Weights of a small image embedding model: patch size [4, 4], held-out accuracy 97%.
Rows from block 5, named by matrix and row number. Rows with one number belong to one neuron. Each number is 128 + 24 x the weight over its row's rms, rounded and kept within 0 to 255. All counts start at 0. Numbers have three digits each. After the name is the row's rms in percent of the matrix's.
# fc1: MLP up (model.blocks.5.mlp.fc1.weight, 1152x192), inputs 128-191
# fc2: MLP down (model.blocks.5.mlp.fc2.weight, 192x1152, transposed), outputs 128-191
fc1.97 038:126124132133128066121125130121129134117049181126131132135137105123174124146160139118212131128128125067132135135131130127123134128140124130125137130129128158128126129131195127110139144129101167
fc1.98 023:127142143077126141124133129103129130121120146159130163129095128105162120133148134096116127129135119134062139127137119126125146128130127182118159112117111133121149187132183161124146151126099166
fc1.99 032:130109125152132119123126120130131129137125124119125102126155126137062131133129125134142120126128136096036132125108133128129120141117135103130108136123130125126115123131128014133126163134128054
fc1.101 027:126129119151138134123123121158129129152141152128125120131134121135113126137126126148126127130117134122193126129121132128138120106116134113138119127151151120128131090149054112133107126139134061
fc1.103 034:129137128169148119137125132140120112127143138138130129151124133126173131123122124138143116120129142127127089118123130124134126112132139121133106136129134127128124125129130255136116111129128133
fc1.104 030:127145132094122142134135125126126132119179115127129149145096144123150118110132125133143118129132115189104130127161125129124131132126106131126151136128124110139152134126112188130129122117101087
fc1.105 034:155123126141121118130129134124136110081127133133138111126113128124126135152136129119046141127129129129128130133132124124120135127136142134117146117125116139123123164096064191131134129127126220
fc1.106 032:118134146143131076121127122130128158093124194136142141119096113122123127143129142119127094120129125104158132128131132115124131137130130154120120127126127120127130132126255178106143150131137126
fc1.107 040:128122134137133108129136115129129142012103156126129122119130109128109128128135130126140115124143132071057129131127132123129128132127139132128118126127122141123116120128145126114129148138137144
fc1.108 053:120131145110128114126142123131130155058100180129137137131117125127113121124125133127175130127126114111149137124123137126123130143128129153126128130139124136128140118142169160119130126129124126
fc1.109 040:108141131118131122128133128132123125113119139134147154108122127116157118117131138129149174127136125156126146130134132124126131120141124141126128134131126127135135117128158116130136116095107131
fc1.110 044:128132129135142120111120131127115124138123096127124116126127139122180128123129131127195128128134131141131131116129130129130130150143140127128128130120136136129114128125126116137133125090109122
fc1.111 041:127128129124134008133144125126129149034124148127132134125121117132106130123124130128133093122152129082043131129134135120129127128126131135127118131122131129128135122128149136124123122129134133
fc1.112 031:124129141119120133127139127129129137004097143146153140108088130125168117125139132120103128131136126136143137145146125117128140093128124136124135103137122119127132131138190033116136136133109186
fc1.113 044:127148124110126141137128130122127103220198069134121132135137143122128131117129122114117155131128124177135126126130119133127129139122103131129141128098111128137129135123000115140126107114136107
fc1.114 049:130121125127124135131125128121137134123108132129128122126144129133000126125134117128120120132125134117104106134141124134135124113129123114139125126136128128120125122129024089126126159129130146
fc1.115 043:118130127131137101131133129126122131090122153129131127116120117128147128128127135124082134127130133110212136134132129118130130110133136124124125119128131134128136126114234128125129124132134170
fc1.116 059:141016128119155142128117123135131132105101115145128103139126129130123111128128126127134127137122139221094120115120044129129140139124120126129120134099126134128117049150112114129126130128098149
fc1.117 032:140122109136125168129113130127138101255140093111129101139149150154129130131118117145071159136129144189099117128128128130144120111102127120135121134129143119130108114117065134149107114134135083
fc1.118 034:147122124103129155138127123127139119129164121125127116135133130133137133124131111135128140129126130173120117130137128129127127148119131119130123130129122153128126129128071155138117108121134128
fc1.120 038:129138132116128154144127126122125118207146115166127151101128128118144128124137122128089177128141126171110111127138121128136132122177124125129134130127091158129132143120000167132128121121151130
fc1.121 036:139131133159137127129123127133129116052074141133131121131122128128131131142130129134131095125153135102130080141128127115153128112130166108126124116120135145118117135103110206128128139139129130
fc1.123 032:122139131132137077125129128125117135189130122133119137098127125128116131129122137116172088126138121127135142129136128122133133127142125132123131111118125117125127137118181095123129131121132132
fc1.124 040:114139132129141113128140126126125132128139119128138133106127121132128131123128135130142137123151126137033136128133131127130129121123127131124123124112119118136125120103230119124128128129129110
fc1.125 069:121147130129130115127131128129120127141128127127134129107120130127140128128119138109078183128136129133255142122128131124119128129132126151118132125129135116131131142099159180128129119116183152
fc1.126 040:128119123127144136131127120122126140120128128123123127123131129139113130127128118135186121130128129127115118130135129128132123126133134095143092130130130117122126081131091064126116129126123128
fc1.127 031:133144130129143143132138123127122135166140109127127126117132132136135130122107129128183136126142132136207131123128131127129130117128137127127124114124111131132128129107107139133121111130130077
fc1.128 034:140116136137120133128128133137134115105083158140142130144122133124130125135127132129134096127132134122146128138131130128130131113135150130125130123132133149123125164136204255130131132129129152
fc1.129 040:128149134120129186142126133122125122209160095151126139129131128112121129125133125128031126132141124162182125127131112133127131132125125126128134116110105130134131147120042183135122083122167121
fc1.130 031:143129121119127149137111121129142130114177124119128106132132142143124126123125109129137158129123129154084070126144130129128124135114127120131124119124129123130118123159000077136117126127139123
fc1.131 028:136109129127124136130120124126129119119128126106130096150138128134104132128122123127157105127131129114016122126125136128123121159106127131134114134121146129130106122136135186134119108124075097
fc1.132 025:129129129111129190143128127106123120149156084129125126098127138126145130125133128109160103128142130136158133126140117129128135160138156132128131103094112117119117153109131129131130141115128126
fc1.133 040:139118115146122074133129132127135104228166100114115116129146140141120134127125118137000128136127138137157137133142128131123122163126122126132129128128134133130119130112047131138119117125143112
fc1.134 030:132130134110129177135124124129128128129131116127123125137125164128157128114119122098125168132114126217207106118137128131116128168126115131131123140129124140128126127152082165157122115093113125
fc1.135 028:151124127159128125131119126136126127170130120119125100172132148133139134127115121128125105125120136111117082124115133129128120128120132125130113139119158128128127128127109167139114122127130127
fc1.136 056:130102128122128127135129123135138132105115150128127123150127123132119129122132123129172110127128127123050119128126130133124123129120129129131125131129129156128131106131160183128126131131120118
fc1.137 037:124123139153122127124120130137125122100120147134133128132092131120124127132126135122063097126132130122172131130129133125122130127132125132124126134128137128126125147125203255127133132129138147
fc1.138 038:129117129116131152124134121132125154052123140126128131139126133130151127114122128120218116127118131125089128122126134127126128122128126127129118125133138115123128124171144047129119126126092157
fc1.139 028:132130122129130166136123134127122065167144110126122111127144132128126131131124129133103147128132130149137139118126116132127127107123137130128129100138140129126115136126000173149126152127127116
fc1.140 028:129133129144128132139128135144130105111145136136147169133109148122137123118118128130095130121140133137133099124131127126130129115135133130128125121139132122128135154143135247155121128129101128
fc1.141 050:116143135128129103123140126133122145118124147127130130122111122130112127125123145128137121124130127088095137121099133119127127138129135143125121116134129122126138111133255129130128141133103126
fc1.142 032:124132129111130175135130124128131122055128131138134147128117143131187123120132128119139124129129129172073126120145128125130132128132127129127120128128133121128128136133081119144126122102105140
fc1.143 035:121099131133123072123118117132140135098110162121129126128149112129119128129149127124223127129123130087018126131121142126125126121127126126144115135128121135128116103143149129113128174136086123
fc1.144 030:115137135139133114124126131116111119179140119129129129109120124129128131144133135114166119126147120132113121131132127119163135131135128126125128123084115129130117129109215119122139132130178116
fc1.145 046:131113134135124120145128123129137144024082173123133128132122111139111132142132132121132089127130127037085098137129136122138126135127132136121129115134133146120130126127148152109134160131135136
fc1.146 034:139155124133119255122129128128126112123156075128131119102133139134134133127114128135030146124128130187139126123128123133128128124113152123126123112102123121128116174101087119139125117127185084
fc1.148 039:130149134141123156124118127128130108226134117127128130122126129127087128138133133122114092123134128140126109128086127128121138142155134112122135118106124129127127149112099132126134150129140082
fc1.149 030:114146145120132145132132128112121101127151124143143136124112140113208127125142129125124134121130123175163128125131121125130134128142107125127127133131121129127131150122169128157141129100134108
fc1.150 034:112136135120132103118133127128125135159092133128139148122121099120139121132126135111188135127136107148136132106124130127121139129144127133126127140124125123134128131147230107122145129114115172
fc1.152 031:133128132147143098137132122140134149063127173137128127134107123126154130125128129136122115128132135087255130127129136120124128132120136136127127136131133142128134125133173250121121098136118167
fc1.153 027:128122125147135124128136125125136129205124130126128106128162126133069130128126125129120159138129128127159144125107139134127118125142134129132129160128135142139135110121000131125125122133190092
fc1.154 024:129141132124132118137147121129129139054134147149143136109126130133142126114128128120108128127152133136122117130156125125129129133126130130126113121129131126131131121125095135130120116128153151
fc1.155 039:122143131128126140126125137128112128119085109125131127120112131129213128125122130113162131128122127141173110128135128128124137157143127127127129125126128119130113133124121034127131132109123140
fc1.156 031:132125120127146248125120129126121113150199076128122116125141130127141137124137119129203119128129133128091113124126131132129126119129144086138100134116118134129075128116073106145126122124128086
fc1.158 031:122132141118133138130130123142132155129128122126128142137111146128136115107120127130142119115124124160098126111122134133107127146128118122128122160122141137132134123149139098133121107125066125
fc1.159 032:137118127128132165132128120146131117075131141117135114131144131135136130120119124137137128125126138124087118121123133132130122090114168119134105120132130148128125124147034077135121121136129066
fc1.161 038:127124130122130102129147125126126141081110140124128118106128112135131131126124130117255095125133129089108128129126136122127127129131141136128105129123129141126126107129173132118127129127163173
fc1.162 041:126138143121129153134132128109123124143161082126134131093099141134148128129127129085106124128143127158197129135136112118131130135121119133111136095107107101129133144093037118126127130115207118
fc1.163 022:107140150127129140130145122116125132122129142141142153107110140123138126129133136093152115116140119150039130127129125117126137126141122154121125118111101103124129143135229158118137152123124127
fc1.166 031:126108101136132152118122128127128116180113133111114110110181125142116129131127126130211114132130137127058124124119128132128122119132158118138104128123131132126113117126213116130128165136103042
fc1.167 022:146130134127123139124131127129129142127128088126130129142103144135223122109111133135097126127120140150097130102136126131134133177122115161117160114144143133134131180133156135180119134102093141
fc1.168 039:144128127120119196133121138131130107121134120135139121155131138126128129129127121139031128131123124183137113136137123133128129120129123122129139131137129120130135150136000151144126123125118120
fc1.169 027:136132129105136156141126125131123118124199129138137136134098137117196128122138126133000126125129141222132128126156120128128138159135119130128128129110126120127137137147124099141127111108107129
fc1.170 046:133136120131122211123122131115127109174161076136126122126129142129185127131133117127184142133123129167198113127151116136132132085125126122131129122106123129129120175123063131128130108126161125
fc1.171 046:148129129126117198132130124127130129101122128144128128132126134130135129129133126128089124128127126134163115128131126128132131115122143132127130118132128132126127166139000162133128127133153136
fc1.172 036:133133131120126142133130128158131133015128136136143152143081135117191127122123128128045137123126127164213124128134130124121132112129135131127130126146129127128161154159138255141127114125118151
fc1.173 041:116125128132120123120126130120122127130131112125133134113115127122050126133131133124117118128123120132131144134139127124120130161138118121127131123123128111134114128123203020122133131123128128
fc1.174 031:125152125118140154140130126134122126126167134144135133123113144112165124111122126101021194127129129237175127118144123129129132134128119136131126130134135111132140127139063113161116084107092121
fc1.175 042:123121126103135114122127126131129128138125148115145119117152101123115128128124136125150128127132130106051139124091137124131125128113145169128118117132126128127126116146232108128128123133139111
fc1.177 418:125128129083102146085128128128095119130072128140118129127054130102115126137155123129138114128116129157119127148126088150118127187129125189134147149128114077111128116126128114161178128042128125
fc1.178 040:126128144135133162126123117132127132000125157134127137134099123127176134130137129120154077122128125125049110132127128123128132134131125128125128129122118125122129133140190137125133132128080141
fc1.179 354:128138170199118129128113118128129128127128128055129130015127121128102163127194128122118119029128149124127161131132128128121128128140139208128125130129126126122128128129130130128201132129150120
fc1.180 053:125104128143127116128125128128134123119120135129128126130143125127105129132145127127175098129137129093022114131124128134124124104126128125134124127115125135127122130131146172125131145134117135
fc1.181 035:127144136149139128128124130137121125132125130145143154138087159110157113124132136133127114119132129142234129133133128127131136120134130116125137118128128126131140172128104124140131106117100128
fc1.182 033:127113122137150085126122127135135105164121146115123109137185123127065131133125126139120123125131133111012119118080131134127123103127146121133113125125127132122117116153156109135127136147128074
fc1.185 028:127116111138145107132115131126112130197135111115122101128160117133106136125123122147189120129131132113066122122116136137127123141129132093144084137123131146133083080150113036132111129128081093
fc1.186 444:133127114126128121126187132126064125097139092128136133115116130092132129163128126130154129110141135128128143149081130124120128109065068121141128130131130160126128129129128128127126127128136127
fc1.187 050:122134129111138083124130129139125130067127129126139145130115128125138127119125131127161166128128126158185172123171131127104129137134123149127128131158129122134143128133246132131128101111117151
fc1.189 050:129149133123133195127124127121121111189157075127127111106127135131160129126126126114071129128132129217160122126139119129137131127126128130128126123106130101127118138111104117136125128125132110
fc1.190 492:161149129124130150128158126126123116122128128070128165130135116128123110150147128128130087158131127128135136123124128124126132119127114182128124127044137121128140136128118132105164081100103131
fc1.192 026:132141129072124196137136124125134157098135124134128140148120143106228116113132127126155132129128109193116128121125129130125135151116115150127154128125113135136139148171090145129130114110092150
fc1.193 030:124128126127132115112131127137126129000123127111146101127144120142168135126116128114204183128129123122053110120117165129124126142115150142131116135123137120135116090142164140132125126131113136
fc1.194 027:130144130117109225123141125112128135134133072125126141109099129133128125128137127127134129134136116189128135140157116128133134111122123109124155117123101114129127138111127101120129132127142126
fc1.195 029:126111119112122128132127133108135120149115116116118121129146132134072123115129116130165145140105128142131141137170126134114127180133091124134134129127129106125124128130101025121125121114121159
fc1.196 029:136127135118128142135139112122128136129152123133124127132129125134114134130139122120255106129132119127080116132135128128124129149122111128128116137092124183125133124129130157116135122123132130
fc1.197 031:135117136103130083122139107122131143033120150135141139131124115132112128126145130123223127126144128126092130128132130123138133121110129145125131118129111145127125126144208192115131130130111150
fc1.198 042:122167123133149107114132131128119114220156084129121119107126142129159129115120128128111173128128129181160130121117128132131128128135135089127127131127131114137115123099100098150129109125142108
fc1.199 027:139124153100126183136129117128130139080120143146132142142116127119105128129139130132159128120130126138133124134132131124125134120127137134118126124134116148125127155147021126123129109119130117
fc1.200 043:126125129141134126122127122130128136134112129125130135114133123128088124126133132130157089127130128104065132122129132130132124130124130121128114126123126119127123114141213014119129158129085062
fc1.201 027:126116135130145121124130133133128121116111127131129123127138129110157130129131135122169141125130125111139157119128130129122133141138133127129127138120124141136128128136255134127142106133127136
fc1.202 032:129125141105131146130131119131130129142126129130128130139130128128120126116124127139155099129133130135090130115131131131124122164120110133128129128126134125131129128147255146130120110113099142
fc1.203 031:135129121129115224130128133125140125120143128129134134135137157130125126121133119127047138130122126158255119132143117134132130131125119123129133118140132120129128154131136057142126129121120125
fc1.205 034:125142129117127156137127131127116109100169121139143147129073155119219124119124127129123165125137124188177126123153122124127135135133130136127127126127132117128143160122122156163127105116109127
fc1.206 031:125140127121126188129122133155108113129194112140144147134101135109133126118131130130105118127129122192151130122174126130118134129135120138128137130120128125141144162128133128144126108119066115
fc1.207 025:139146136114131147132139123117134116121130123153147142136108130123144128124133129133117255122148130167153185123134126129128138114134120139123144126127127129129128173123164169125132111089153162
fc1.208 047:122147128117132154125126131119116115220169093135126129097128134121138124117124127118101154128126128220151129122148116131121136128152114126129136127106127103132128138125110103135128115115124115
fc1.209 033:125128119117109072126134136126129134035120133130130147115113125124082122130127130117124146133128120146194146154176125124122130128132107141127149114146129119129147129118120103123128131126127219
fc1.210 037:123138136128133122130139125129127149071111141144131132106110131128141127124126138112128152125126128129160127130133133121126132132140129132125125128128132123126127120120169179124128129115129156
fc2.97 053:135136130126128114132118139126141133133201122127153128126133129134080128126118105134043172124109142155157136128151127127132122130129119123150133139124129133132113136157070106133137112127134126
fc2.98 044:120140121139130099129132135123125138135124125137140114121126118128138132119108119162146112116131140136090129135133135122128128145128109125139140135138128159133109132159099108152111115113128014
fc2.99 054:128124135125129123128127128134130142128142128122126129129126133128136124134123127110082163140106118125255133128134125137125124100130128130130122128124131120122150136125120129112123108125126210
fc2.101 044:129120128123123076124128120132128123128145125121129136131128152130133127127133099116105255144137125115127133122110128130124135117117138130119132126130124122124143125115217143114154127134137192
fc2.103 057:127127129126128145127128123118128115131119128127126129125126109126126133135149086131143108129125116126128125121115110127127126153120117139129121127130132122127117127117164000123144134134137108
fc2.104 046:119133130135123214128129137135105126135104123142137125120136138118126130115125163119117118131161140131190091123102124125128121161125161127123128116128128134135125122128065125146130158122138151
fc2.105 047:116155115130127123127126131124124127129111128126148124115128111124175126119128132129152110126130130132067132128142128127126128140139112141159134133130129129131110106130108084130137127119107038
fc2.106 050:132127115122124114131130133119132117145157129128134107125119111135123131125125062146119137116123131139116130132137127125144123114131109126167139140139131150130098136133082074133102112135119107
fc2.107 050:137130113126115160130128126127128143153183128126123125126123128139108123134122122131081134128106126161152137128141127127130126094128104131137133132131129125128138157129081116118108080138126091
fc2.108 082:130130127157123140127128129123119131151166120137122128127129137131088127124121101131117112128128138130128127127127127125128130121127130123148131128126129128129123152131077056137120127141143102
fc2.109 063:143130126138123132131128133125127120114135127139120127131132121130105135130126130146141021118125135128116123129116128123138126125125121127129130128133128138131115147133092143147119132143140097
fc2.110 064:133117129127134121132123126128144129113117129123125132140129115126079131136129128132128115125099133126141129128131124129127123132139115127127120134132128131123127128130145103128126130128126135
fc2.111 052:131126123129118255128132126123129126124171130129100109125123111129136127132134117148112128122107122160158125130103132128142123120123108127131135129132127129128128152127079091124120122151139089
fc2.112 051:136138121119123155136134129127110107134160124142129126128129118129100127110120130159142053119134137136035131130128151118139129118121101128137139133134124163131129150138090255140114108129127025
fc2.113 078:115125131132129156126128129135128126089051131130127129127129130121139128128128187133122110130138132116128124132123129124125128143129137126112122121140127102129134104124129144132116152125117135
fc2.114 069:133128123117124118129129126134112129140155121128129132131131141128217125122127169124118164130132117147183130125120133126122134118121119131075122124131118124124140131129222181127128083128113129
fc2.115 077:131129126134122164128132124125140108126140131128121125132121119132123129131133123142116109115128127128000134132123138129151129122124109131159134131131128133129117133127125130126125130144129034
fc2.116 086:133132127100127133128124122127126127161126121128130138123134128126131153123132149110002106130124127129211126129132130128128127127134139130000126129172113133131127151138096139119155118114126122
fc2.117 044:120120135127131136128127123140127139000125133109109136136139148124144123131142131113213100145131105088136129120115125142121135128124144134121108119126122113124161128104115134104164135128115178
fc2.118 059:127131135181129156124121125135094143155084114129108136125139140125128129122130185110121117132134126123141125120121129132110129151136130131110107119119119115124143128123131132129133133123133153
fc2.120 052:128129123148130127126130135128122142100085124140132123133125135125127136121128179125135105125137137131137113133113125128116126159097128132064131126127130127130128127127138145147105125117130121
fc2.121 069:128124129115129095131127128127140116155167132123142130128120115128132130133140117128141136125112126147116132127129125131120122133131107146143120135134131126129121128128138000119127121123111088
fc2.123 047:127122125122129120134134130124135106106124131128131110144106126128131130129130104162019135119118128132115126136133132131133120133128109125128129134132130136127119127132154124123121117127124082
fc2.124 053:127125122132128125132131124125136102115124134130125122122122121135127127133132128167110103118125128131123122133124133130141120108121137123124132132135134139123124134126000169130110128152136110
fc2.125 133:127124129126129121130130128129134131122130130127125125130127122128120129126129104148147092126125133120000125131131130128134127131128132127146132129134128129131121127128116126130126140131118082
fc2.126 056:150127131121127152128132120133120112151134121131116134132128152125135128130131178101052206134131120128194123128111126130125129107123133131103121120126123125120137147124132233127133125132142194
fc2.127 047:126125135131126114131126117130139118117119136129114134122124117133121129135143142133121112126130128119023132132126130132125127137129117131132121132133132124128130131118132151120126139149118094
fc2.128 049:120133126131126086136129126128126138136166127127126130122127110131133129124126075133195127121122124132026132125121130135124128145135080144157130141137120140141122131128062006126137120131117084
fc2.129 057:119129125150133064126124133130127126118063129136135129126124127128137135129134181122168124126146137121088123127119124122117128158128145130060131126128130120133126100122163130142131149124130130
fc2.130 039:112123140128130210122129116140100160124132119127103138129150156124141125103137166112128113137139124122188127122109132129121131118125139131099128113128121097126160132121109118125123132123140180
fc2.131 050:121123134122130134127125129136115142138132122122118128128137129122201119129130115115162126133128124130255124121127121133122127126133135128112119128125121126125139129124117009127155120123137161
fc2.132 032:131138121115132124129128119119135125098119126134129128131119116130120134132129147143129078118123130128065134140152142127127125118133109131108127133133127129122135130134100094132115131128120028
fc2.133 046:118130138126128143129128129136128137099072133113124132128138133125132125128133158102139121145133114118133129118125126132119128140132148134112120111119124096126136110116152120117142138127120168
fc2.134 055:132117143129130141122126125130124127134085116129088137138142142122119134124128137114166048130128130106128127128124126129118128136133138132115105114134127119124135132129128133130129143126126124
fc2.135 044:114116133118128129125126126135128126105131130116115131128132128120137128133141114115203154138129115128205129125127104129120127137127113136137108120144126110124127122121176061115147143119108152
fc2.136 101:128128131143124131129123127120109130143135122126125128113133133128146124125126138119081148132127124132238129121126121128126126139128131129121119126128126125126129142127087013127133120128154152
fc2.137 059:123129133111130104133128132123126132144127132121128125125128118130132129126129026130219131122124127138094131127129121127128128140136114132147128131136127138137119125129090000124129127128127035
fc2.138 054:140128129113129149124138115134129141131150121129085128126126128135140127131125116129175124127126124128132129128116134128127129106122110120136130128128119141124140143130129220126134098133127129
fc2.139 036:118131135132129069127127117134151125121109122126146130129122142124150126131134120133255109121123123124032123125135127134127129133123128128122112131121122124129128125130197085118135120107092157
fc2.140 053:127133133126129121127129126119120120128127133133128128115129110128204131134141073138180120127132123130083127127105124127131128142126118139132138135134133138128112113117130007128139130125138119
fc2.141 073:131126126125124157128136127112132069139148139128130124130114124131126129134124085146121109127114127132106129132142127132144125107136126128163129130123131128127122130121057120122118125143137000
fc2.142 046:144128128123127127125132125133126140123129122141077128119140129125093129118126130128199011126136134128147121123102133123125126121120139127127126124140126132130144136134104143143120119124126159
fc2.143 062:143130125128127181131127133125117143144139126123128127124134135132124121130115120121064167131104128142242136133131128125127128105129127127107137128127128128124141141132131096130131091130163163
fc2.144 051:131125119136131125133130130122145101116093152129157121131117110128134130135130108165128091113098132131134131139139128131133122122131108129121130137132131143126108128131143148127127124131109051
fc2.145 077:133134124116123125128123133127123130175200122126128126121131133130114122125128103131129157129113130189145139129137131129128127104129122129161132131121123129128128137130124038126120094126129116
fc2.146 047:119118133126131000130128118124136127091070129126124134139123125128147134131138129138202073133126122106028129130124130136113127148128129133131118137138137131126135097123132138121125146127080104
fc2.148 070:114125126128134092127120137130157129090105131129156125128126127120125131126128127119098165129126140140129130132181124129119123136130124127132128132133131114136128103132192109128106118110091132
fc2.149 051:128128126171128114130125131123125126132074125140102121129122112126058138128123136136128000123129140124112128127128121127128122159134117132123124128130128134127086128127133123159106137126136129
fc2.150 043:145112124134133118127130129118128142104124127136134115136136126129128134130127094166126079116120149134171125134132127128140122127128125119120135130147132140132122144153130128147118124128113131
fc2.152 049:126123130116122127132131123113125121144152130127118128129128108134118129131139085133126115125129127128056132126101126126131121149124095150146135123127126136128123150123090001128148132147151000
fc2.153 042:132118138138124109123128130135124137047131136117124133141130124130120124134134129119035132137125130125188128129128124126132128125114123129119124115128132107127144120121183190131115151128117179
fc2.154 042:137126126118121146118131118124122133126147131131103126114124116126120128127132150147130106126131129128102121128086133127130127124125126136125128128145127131130133129125064138130110134145124137
fc2.155 053:140121127094133126126134131125141125128130128127125135152135125125114129123132132134127138121121135129118131134135135125127127129136126125122126132137131130126128128140173244127117119118086123
fc2.156 045:134125130132135101131125118133137114100004131133129139134129118128112129146137176119088138128125123119210133131121119125107130116126119132082129132128131123112146118121180169123137129131137198
fc2.158 041:129106143133133153128124116129122154108067118133079135129136126129132137129124128126160100127128133122192123126110117128129116141128133124143108118156129127125142152126127128131132138141171175
fc2.159 047:126128139171125086123117111136128154146133119127094138125134127131115124132140128120130125131131115119130131123116128135128131119124128137089126127133123100124156133111162169122133116131127175
fc2.161 062:143126127136118209128130116122136123135149130121123125128125123134111125138131123142104126118096117132133132132132132129134128106130118128131134130125125127125123155128121134118122127143128121
fc2.162 077:122125124122130134128132132128128083114105134130129123129124125125109131116132136160139095128132131128075127133136146133131124125131127130136128127138129133129127118121129171134113141124092077
fc2.163 035:136128118130131125127131121112124138109128128137129117116120100129120135126124097172152019113118132137095124139130134124138122129130105124145141145156136171130116143140112116152105129138124107
fc2.166 054:135122134106129111129127123124135131129141129112130135140129138130091116142119110108102151128104122127222138127135128132123122115121127131113126132125129126120149136130107116116160100129127211
fc2.167 039:125131136115128119126125124135129160125124118126085124100135132124141126124118133155209079133127127127061129125127132131125127134135138120165111124145127127127128129129013075129130131127130104
fc2.168 047:124141132138130098126132136132125125126105128129130133131133133119152131125128128120255147131143128111089125129113122124123142164129127131116130128123125136127113111127131126132137147114113140
fc2.169 041:124136120139116128128131125129127125120085122149096125130132125124122137124129144153240047118148131125117122129121131122125127136132126131090132121135119133130126127129046190138130131121129127
fc2.170 070:122119130130137110128126130132128131110047129123135128128132124128083128132132149125120119129146128120099131127117134124122130145127128130121136128130133127129133090124153135133132133123107144
fc2.171 058:115133130128129092122125126128126149128132127130126135118128129125139125124127134124255102128143126128067131124123133127116135136129115140131131134133127127134137123128235115127112129126089117
fc2.172 061:127138132133124117125128130108121129147124123133119131123128119131127133124141127129255107127140128128009130129114125126129130159129116136149132129131127136128118123125041066131133139130133059
fc2.173 049:129128118090132136136133143134130117118097133128139122136132129127139129122109120143105125118127137129169127130137134114130127071132126111114140132132126149128125129138048170133119108130121149
fc2.174 044:126132132131125139124133124129124125094107117149094125129130127125129138118133133160246040128152132091108112120108126123128129149120135127055129113139125128128136128127103175149132145123165119
fc2.175 050:128132124145127120128133122116135127112159129128126126142120121152128121141118085148069106126123126124154141130158129130149130078135113117129151129120128128128130128127128163127126111136132142
fc2.177 309:128130129128122130127127129040216128130126084128131129130076129132126136124131127128132122128123129126124139129165097200042129137137128153125130131113128153129119128131125125129129130126127127
fc2.178 053:128125117102130113128130140116128116160127126133133119117124121126128135125124094126102129125122132140255132130131118127125123128136121135134134132135127145122105128131117029133130098115152109
fc2.179 293:132128129127062122126128128127158145124127185127128123111127125126134127129128128128128136127115129128096131128151129127128150123128084133129127193164091131056128127130128147129102120128157120
fc2.180 102:128131127119128110130125132127121130128130128126141127121130128128130121129124125124093152129119126144232129125129128127127128127127125133118130130129126129127127129135125025128127100120142135
fc2.181 057:122128125116129083131126131128133100127121127135139128127121097129128138130135109134157125123126133129057133130124125124132128147128077128150129142138132149131099119133142130130129130130133080
fc2.182 047:129124132181128096127124120129137128124133127116138131128119128130139124153122105129123147133103112126188130129137120133125129125124128135120126137121130118124139129124157123112141108128138185
fc2.185 049:146120135137131157128126116130134123101101129126134138142132146129133126146131128109086222129100119123255114128127124130126126113119136127068122127115129115121163136127175175118150116134139203
fc2.186 425:123128128130128126128069130125207127129064129134129129188129125127124122129128126164109124132128122129135103128175087128128128140159173126090125107086127097129118125140131127091148125119109131
fc2.187 085:125135131128126169133129129128123133128130123132115124126141125129120129126124130141129077124128133108073114130119129130136127135131130121123139127129128129131118138128056128142134162133137117
fc2.189 066:132110125129130056132134120135146125088098130124118133143125125125126134130135132151176091124129130087106128131133130128121121136127133132086109126140128124123136125125165150131128140124072132
fc2.190 554:111074125124129129151111129127117133126129117141126126131133143112135128127121130129128174113129130128123084127128140134123117130118141071131123128239131129128135124141128131157078184145126125
fc2.192 042:128137141129133144121130127130104187134121121136119129123150134128130129117126148137255119131147146098127117128116125122128128172127129121125133122132127119132141109136059124145129147118124109
fc2.193 041:137114125122127178127124115122148131142130131110113136127143128129139122140132096129133054132096125115175133127128130131129130083129141125118143133130131126122143128120188095123149125148135152
fc2.194 037:118127129116128150136128136124125131098118124129139127120137148126090127109114214119120154129160136127124127132119144132112117124124144129120119128128138151130132129133071241137103131126118090
fc2.195 046:133128142105132198125141129144119154116139111127117132136143145125181123115109156100107144132125127127133125126122134127122137122125147124114119120125126130128142131140132171128133140123129165
fc2.196 053:130117127136128166127128128126127158101048130127116128124127126123128129132132149119076138128129129138235127133120125131121124139127130135126129124127119119125132129128123087130109132125129150
fc2.197 035:132130116146117205126125130123125127164138112127123124102129142136128118133111137127094133129123134136157135125133138128128127116130126123142133137135128134129132136130054040134117107143150115
fc2.198 070:126117133137132162130129122127146113077083142126129130148121118122106134136133140140125083128122128092083126130126121132124125131133131130126113128129147124122125127121143190130129147128124123
fc2.199 041:121127125203128093126124126128122158138125113140100125118125124130143128129123141133131106119138130139073126129124127126124128162145114128154129136128120138129128139128046191136113148127130110
fc2.200 066:137124131106128127137128128128129130125144127131128127125126138130143123135107114125120150129106128134215130128132130125133124071125134126123131129132130129127140139130166127125125092132130196
fc2.201 041:140137129156128133135125123122129144115110127126125130134123092134128131151120092134184072118103128126130138135125136127133128131132113125142149138125140134128111130131075127141130151139148127
fc2.202 039:129125134124127125126127123139116178139128104125076123117136135123149126128124114116198125129125133124169124126110120130121123138132149130117084123127117131128143150128083053131135125127137141
fc2.203 044:121134136101130086118127130135124143110083117139101131119139152125154127111127133123236111131157131128000131116105135121122148133127134133106128119133126130129135115124145136133134132117122235
fc2.205 060:125131129131129130125130128126123126133111128137113125125128111121127135121133129143193041124146133124000116122112121129131130155132127131127130128135118133129111117127092106143130149124127128
fc2.206 046:113139132113127125132126133126124128126055128138120124125135116120129131124123126145187125126159145122113124128112127120128130156127129127092150129139123134129126109134124073147137139119153156
fc2.207 051:120134126132125095129129127131130132119096127136102123127128116128122132125127137142173000121133130121048121127122129127131126150127111129130117129135126130134124135129015118144105134141103081
fc2.208 076:129122128134131122128135121132134123105050127133122128140127125124162135127128130145152098121136131095110121131123128128126121143125131127083121127146129128128128123129142189138132143125126128
fc2.209 056:130149121114123202135141136128113133153135129132130123128140128127146127111121133159132129124130131131022121129121148119134138127125129120122156127130121136129113131139119213134128135135126055
fc2.210 075:128125126121122160131134123124130131137143129133116130130127122129118129125128127147079062119124131132070126132127134127134121121127116136150127128137128137132130137134125122129110131141124063